Rows from block 5, named by matrix and row number. Each number is 128 + 32 x the weight over the matrix's rms, rounded and kept within 0 to 255. All counts start at 0. Numbers have three digits each.
# conv: 3x3 conv (model.enc.1.2.conv.weight, 128x128x3x3, standardized in use), inputs 60-71, a 3x3 kernel for each
conv.0:102061076103080087107083079122122116115113103103115101130125128105096101125115113124125147127137144141135151151153131136146119138151128165135169141115149158134154125127136142142152151152157102104129140144164152149164087112123100107102131122120132145116117135117077131123066055039084068060093068052158137155140113143138112132
conv.1:123133134115123137101103121168141153152129140132130151164145146157138140112108129140128140131125114147159152121120123135127106168152124133163137115155133134169147148144146119115108127127120133142158111109119140142141152134110118095071139118105160130104159120087132106065153130088156147105162157107161125077153128088132125092
conv.2:090125171116130156106113133140167137115125115149132118143149143142142148129131143085175155057104120119134148146136153140120096096091100134135160109124146099137152157159161125127134107110113137129135096095104122124127145187202066093105094069070177120116157130114096095099139112129168144148135118106087170137131111111160093105
conv.3:157146125154164146147158147141110104131108099147124124150132135140121141167161171103109111152148143195158175095093128102099133116096120146125173161133158158132119154137143151127127139136134145158150140164163110142138106114126103130136137136119109146095154180134122164128128148156154151111127138086128110118121065080128066069
conv.4:172186178133150153093107109180164149145134093101084032111113085092078053104088066131129144096107147118103144115131115119112087111096087129153140124116112141127126122123108145144121128128102105108105129128123122122121165173132127139129093075076090121127071114096107149126129142148131155147151183154122158159138146157148119114
conv.5:169176200140151183151160193156158185153151184175173195155160155166169179160174191088103119107121111096120108120121118093078083097075085123138135113128136142146157163169160152161149162171166142141141135134124134138130135116093131116078106103072171186182120137132130125127138142142114122125032041069128186149110146118076092086
conv.6:091114123092131138084115139131148178150163169118139131137140150174169162169166150097105083110099078099117131143153135147164152090100103166151158182167156095105108124130133140142133132133122128126134102104118118119130088113094093118099105137152152137098127120101138144133098116117107134143158165169085095088141144123142159139
conv.7:128119107110122118077088074116115090091100079116107081140139137107105113153150149130186190063136142062127124112122142065054095091071096138125140104096123089094131162143134135122123157148138133125143121119152112106133130145194138159198112130149178178136145144101090078018125145147151175166165183164150163173135134136136140134
conv.8:130119114125119118119108101096100121148151178159152184085106115113133140122124131141110099111096094105083089143117149135125143160175205135175156164217196192229217171156148181158152205190192133135140144158164184207220156176151145167162154174183157121126180137121187140128108080089147124113144117102110181150125186155106136113
conv.9:140126119154136125121105113112112108111109110124142149099094103102103111135144140123121138133130158115143172136128129164174150178184156109106100133139109189185161124131138142150159108112112137147148169163162135125119117137132114125120142169162077101115092119139119147155158130106157152121143165135118115094144150114166171129
conv.10:139138165108118158053077129145159181134152167085110117159175180137162170121150157199188194163177189103136164162144152137117124119100109157176167083108108033036041099096126113117146111113147044036075053045089062059102169154148116124143069091135156164168125131121071087080118105085159147120197187159142150156089110120081097112
conv.11:089090100099110106085108093127136161147139156150120130097143156125141127146125105063143126068137138075095110132148182115119132091105110164122169135102132128109098120115121146149147137147148123118113142150150130141142105107112111115122093078076138191159108168154077137143103124154138151186104105155101090177130115182152138128
conv.12:132115106151133131187168166066073084120121140250255255077080102110110129173175187120136136092132141109135144068063059125105104164151156065085070119135122190195184123138142110125133180184185119129140096105119161167172133101090155137122168166148113155152086117106112137139111126137137142146111103105158175160111134102148174153
conv.13:148152160133136157113115143148137164134126136144140147113099116116111123129135143137149127130162148144183178139157130144152120168166120145143096153145112199189153141122113136116112143121117156147146143127127154143145119123095103128111114155146107141148140134135165142149101119148129131165162151183116129133100119140150164174
conv.14:121132143137139142121109103134139093146147130147165147122126091119132102102133094122137152125139165137163181116103107144129129158155131098107113146154145138147133148167174107121134135142144168169175160151151157145138131155178137136152139137135114122129140164137120147111101115100120139114088146099089220125091170093088148071
conv.15:115143153113131139098109124144135127175151159114097119154189165135161143085106109132130132093132147057128153119132160114121134098095089124142138101109107113140131155151142136129133101097107158167150142154137105130122149174197123152163053109119149181157132178147120163132127142153168174173153172165115156184133130167113101132
conv.16:099086073087080065082076063102087110079081078088116089128118122131120134136134154021005045041019015064059058156161164146161159110130131086107108087137130094135124124121128133137154119131152126128130139147151119131141118110126107102108124115116167134150173144161139116131199163167204171161181170151147125128175139145175134157
conv.17:154159164126124130110095091136130157113106142117096133117148161123173170103177157140136136118122140081077118137124112122106100149135129152186182127164158074131134103082103124106128104094111068052071107099130106105124158151133101131134047118139138135136159134124160126116134126130131129129163175161139185147063154112021145097
conv.18:146155184148155180154155179151171181130139150144148150164159156145138123163152140138156167126149180106123146125108117115087105131074080189207214141157157130138143032030054127128140058064084000000025127120142023030078146116098133122124099092102112093065196165124160122081104097105127120127136119105151146168151164166081096103
conv.19:118125138094094104085063066122121126129116114158153153136142142130143139122149136068115150062075099101070085153140094148132091157145098140140113106124128103123137176174165163171165148154147158153159136138150122128138132138150116111131077093107151144128138155151101132118158167141170178174149184190132168108112182130091192133
conv.20:158143133125119141081090121142096097124120101087099054118105113122120125115115111126099101134137118146162137130120129168160154169172163124151140153127154136117137162157150091086098127122117124115113103087094125109110133173162130152161121138149144159178159175155160186150162163154197201174186214176124176153124118153139114137
conv.21:116116113122118111126122117088087081093094090108111108108109104109111107111114112102100078112106083120116095112109101137131118149144129112116111135140133141146137129132129096101101056064066184190181167177169132144137150133113176154131183160137165197197193224221206231226225231226217226223184196197158162153175176165173172160
conv.22:082073043096122116094117128115092146135118153066059108111111151152126155103085136167119073117117080098072096117087136151099119116099109141147138152145161101095108142155158078102130123126129127151147078101119108117124146131150116128156080102127138130159144123141136137152145139182124083130165135131145144188111097166139089129
conv.23:211191164155153155154153156149091098146109107146122111143090090145098099160130130165146141154155162184180169066102117119121119150123119119163108090117079117131106089106116068075083108111111112140133068096091092113110093098051108120109153154148120137160141114122147108108101076089126080057160123080133105137115086106155139130
conv.24:127126121156137132147123122150158136135133092097120078154156127109117087074103082067115138087101133131115163167129105167135107144119098158164149121150136057111089124099108140112118132118129102063070110058085110078103121132088132133098121132118127129116109130139093102151132114132121126133133151167142133144140132121106141123
conv.25:164156169142136147139147174185236193140186135119180115174189186162189180143180159162139128147146124122146123127103086099074071088046044146150169138140147155123136121098102140123134126110126057018027101075086109095100149109120142110112113086096101124088125132106173163130137156142128158153124153143108139132101166166112177201
conv.26:087092105125136155151167189097113084118136115150170153131128115121117109149146141104166173100155153106146146141138133124119120143122119162154161132119133152128145111106102120117119090086086127121122149140143049021035111123139130133139145129140151169176131161172088123136141135128158154152139139144195192177174168151142130116
conv.27:135094066133103083139119107117112172118115164130135176145139143152137146163149160152103066159112084142117086142129122159140125161155139134123084140134104118124101112119131112116127106116128151159156134143135114128125069095075092112101104106095120141141136157144153171146134104082155137103159151127101112097112106099101092088
conv.28:137171163123155146119155159145178189098123143091123141142158160125142158130152168150152114102110087106112094135116134135107114100085092153198199138146149129111127013041067083096114069073068004021071093101127039038059160184166147180170147200213173143165154141155062058076072076093106108133122125142160199197135174192085133171
conv.29:125126146118126132128144112099132113119115122138087129124153156148165138136163144104199157105138117110103089148158110155157139143168169164106137183144158112118131137124140076036065047032056136112117083070091114114122115125162105115143106111113148143146134121141153149182163194175142173164105142150095143159094130086094178069
conv.30:137123121134108112128091089116086067079071073067080086180161161154149148134150147086099132099099126133140143142136111139124090118126104091144116135171147114135116153152140127116113099091094114101105140121118138126120137144172108129150101136135144109124105055075121076091153174172157168150183188163147164174118130129120133113
conv.31:165148119128117094144133110158143161146130137169144146133130146169155162173146153105122111069117107107140130153133110159130098127089083145151091122135095100108088090103103112126128129138141115118111159159158136134137112078047115107081154133101091156119135186159114159130143142140148166167104120127097116078158163132201197163
conv.32:156167182157168183158171187129137160138139173149154181124133134128142146128145148133141132133147154129149164162172143176184150221226182123138120158168150219224192155143134150137137172160156176157146162144134178167154162169139163179154196212190181195164166177144215222188184185151194191143177184139134177101155192132206225179
conv.33:209170156175134123136105109141141167146125155165134154107134149112142130143155123136105143110046086101031045124142145120133136119129130163157123142156111111130129138140134130137149133146157154147139136133136124129129123108142108107125106125117094132120112122114114131117124161146113136130123158148176199163105171124078169134
conv.34:160136155164140144156148138157165201168161185157097132130132158142160169097094114139129114136095080111042013159149157091107125086093133169145153175129164132062130096087090139144152139139143086103089149149143153150138120115124143116145087093137120130133122129124086109112120134113104127130053067114158111161195147181115078108
conv.35:134129109127126111155151147122096138105090139141140183133143136120128128141148157134067104133101125142135144135181158110186157099172143138132132122128114137134111153158164149147162121128142156166162141160155113136129125147144101144138085126110171189171154164153186195191159179187162165183157158176148214161114158116119131091
conv.36:131133135128132125134151164159188161138120098148149138172197200102086092132113133138113109109135110104131121109109103120108099150137129143138167100100152153134149118106117112120135122131140125109106122119119120117129144157131137168148095104108127114103124116097152164117112096065128120112126141157118170178055106162039048123
conv.37:125115138120113127139139146137138120125120106136133131138134111126121105117113098072121162080131161066114136161138114121119091118123106171135127165138125204173156145142136164155152168148143190152147207148136180132120158152150160144131148136124133178161085143123103146139155166165151147150133125137167201103163200117155186122
conv.38:048067031053061000086085025113117121119128134118125139135134130123131128099110118116101092109105111116110111125116111164154131192174157116121122161158153187181166122134139146158163151167174085104116144161164152165166109103103124128131155160151073072099090100109094103120076070093089066081113092090108126126139146144143146154
conv.39:153137129140119127117097112146146156157146104125135113164180120183185089165180099177114113144091113184140141184131168184121119174145191159182126144128068170172107131136166128106141139116132140137134137126139157150143149131158094083156140062124120175173103158151108156174130130165133130169145150155151150130143100084186170082
conv.40:127115129144135144126124135142139143130122128109113108082073080087082084081083084108108107148149141135160162165131145156132152148135147139111110139124119147135128129143154110110126111122142146157160124118117121124118092097091114110109125111111107147180123142162114127144147144169162137145142118129126149154102120113123137141
conv.41:162172193173175173175167151146170100163169125145135096129139134153162163147146144095133147127124127130140133093092119121101125139123159098084105101105084137134128135131131125119105116117118130124138093088080101104102013074152053098147102141188161117150147103121206145151189143122156138134144118121091150097086149088126186153
conv.42:142123096149137124157146150107082081154128127161160148102101096143135119161155131110071044158121095218191173161142136107099091125123117102120105090101077124114099135160172143162174099115130124143152137139147094100104089078067066071067148128120093120115065090074084115097169160137195185151180186149130153143114131130137127126
conv.43:135147147067081090047054055167176169139135113119124111153153142150138128139136126186145096158118083141101081171166137169156113179178137123144181117115150136124139151130105137121100123109099127098088129110098134125122096138143080125123112148153112116084133139101162173132169172123163173137125157143099091104141102123136099116
conv.44:162158157147147153144144149149144165168165177156153158141129120154140124166150132179143091179157125168143122133171165155177164167175166126108088146132112176167153076093083115123114144149144099068037131093063152124109136115053129111062140119082074112132041077102070095124095131164092119149067088121094100127077087104096123115
conv.45:172133111168136117158137126120106086105105073099119097158148127145141120136142124124164169158182192156176192151140150138167169149173162143151127140147128150142115132146161105104126112110113145178171132148138120124106133134106143140129158147133161155162157150135129150137136153176156162174163186197155143125154115116142130130
conv.46:116147156125137145131136138127138130130118114119107097166165172143131152124111127150164228136146204112127161158171197172196229165183201136143137123126144124109147115130149150137136150139135120135145158142139172157155145164153160177182138178187147104154123087149125100137110077099147106112150113135133183144120167150101136163
conv.47:150151164134142167135140163145172137129143125165143163139146148117110119130107131179141124127123119094086074193117182163102140080022085147144152114085096097057081129158165109142146116145141113143133088116106073092069131146156118125127060038054130053133129097122045077077124047093154091131134087141100199163093111124109071126
conv.48:156151164149143157157166171152175153131165155128160158166168159168169164145133147136136152162148166152143151058097202041089204053083183121139109129156143103144146052114140051104124067122147085157146081144120107154128146130071166151093149145096135079134124093152114101154087076153106082148114073156077112096128161145099141176
conv.49:127105104135108090159129105120113104149126096178167130108109135119105113153138140100117119131122111181142110124119130104109131119122152150123126113106116140160181079086086100106114088100119028048052062085105049080120085079079055051049085074074063047071120096114129106131101100116132134139123131131102098136102100137139132175
conv.50:125105101124108087115110089111124147129113133146111123120129151144142164153136160109095083105104075127129112091080124066044129093064163111167147104175186092161207109112129096111133104115133089108133074120159110154191144127122091112101075116125075087047104097066167161102155144107181178140173159114135098144148139179131109186
conv.51:118121126120130112108130101091111120147138154155123156110145153136161159107131132100106119110112126164120158148112136146103121149134118130122156130126176104132161123139159115137158119121135122127136123138149134140136123136136109144141126157165198161093210160110195159115116129119163160154166156136078180158074169139115170142
conv.52:160149121158152117163157128170123133171111129151086127145144134156152152124126141138112131163142156171160183149156163153150169170154181104140124117173168121192203131124131113103111110101120103144137099142146107149167130118092128135118114166165124110112160127118210164138123138141141156162138137136131143126142165154134159187
conv.53:135135154130129141122118127147145119154152130091067051154132126160152147068072071158131112149132115115119119112144131111129103124112072134134111156159151106108129139121121147128123124100109109073073120087095137102121124100109130122116102121133165116116163111104196156133067088080068105103104137121160134077140149104084114099
conv.54:145132141133124137131120129127129131109098119159140160114111134097097126123128149155151132155149136177158150139147108147141130162152157154145169142125140167160170065056053074074072124138144076071078065066068115132135129126121121119129160146158142149120138131110123130120097076042127104082112093097133092118160114137199158171
conv.55:141109106139107091146117098138117095153134103165144110159143147165150144158145135150126130179150154175149157123118147126122168144144168155116095154138123144148143129093094124085089098065082113088084116103111101090107101082114104096105100119123137051092168073131225125168144120136147147157162164173134137120147181132140185150
conv.56:163140124161122113165114098181082131184091145177073158147138118130131120130143145128115152119107146116086124142160174132152160108137154116170104115134106144170135112128124144146136119131123118146127135145124118131117139139135093131154075152180098096140107097128118097124109099115131129142119133143156144096136158109112200122
conv.57:107079080126106106124126130087120132126130155134131183081136139123152149127151167079079101106096101180129119074121146044107123035106145136093152141088155140111159141149153143148143118132122150156141148161128120135099101120122092088083153106094096145103110171113107176128108135179135101157127042099095141150112088152115098149
conv.58:147119104144110096135097079118108120134085104144076114114126141130123137140111131127123143123119122125083090102087205097099203073109194155153140140129149162139163132118111129102085103081076139159137110137108090130120122126165110144189116139181146086146172104142173101140117092154142112179159100159125183150138154160171122157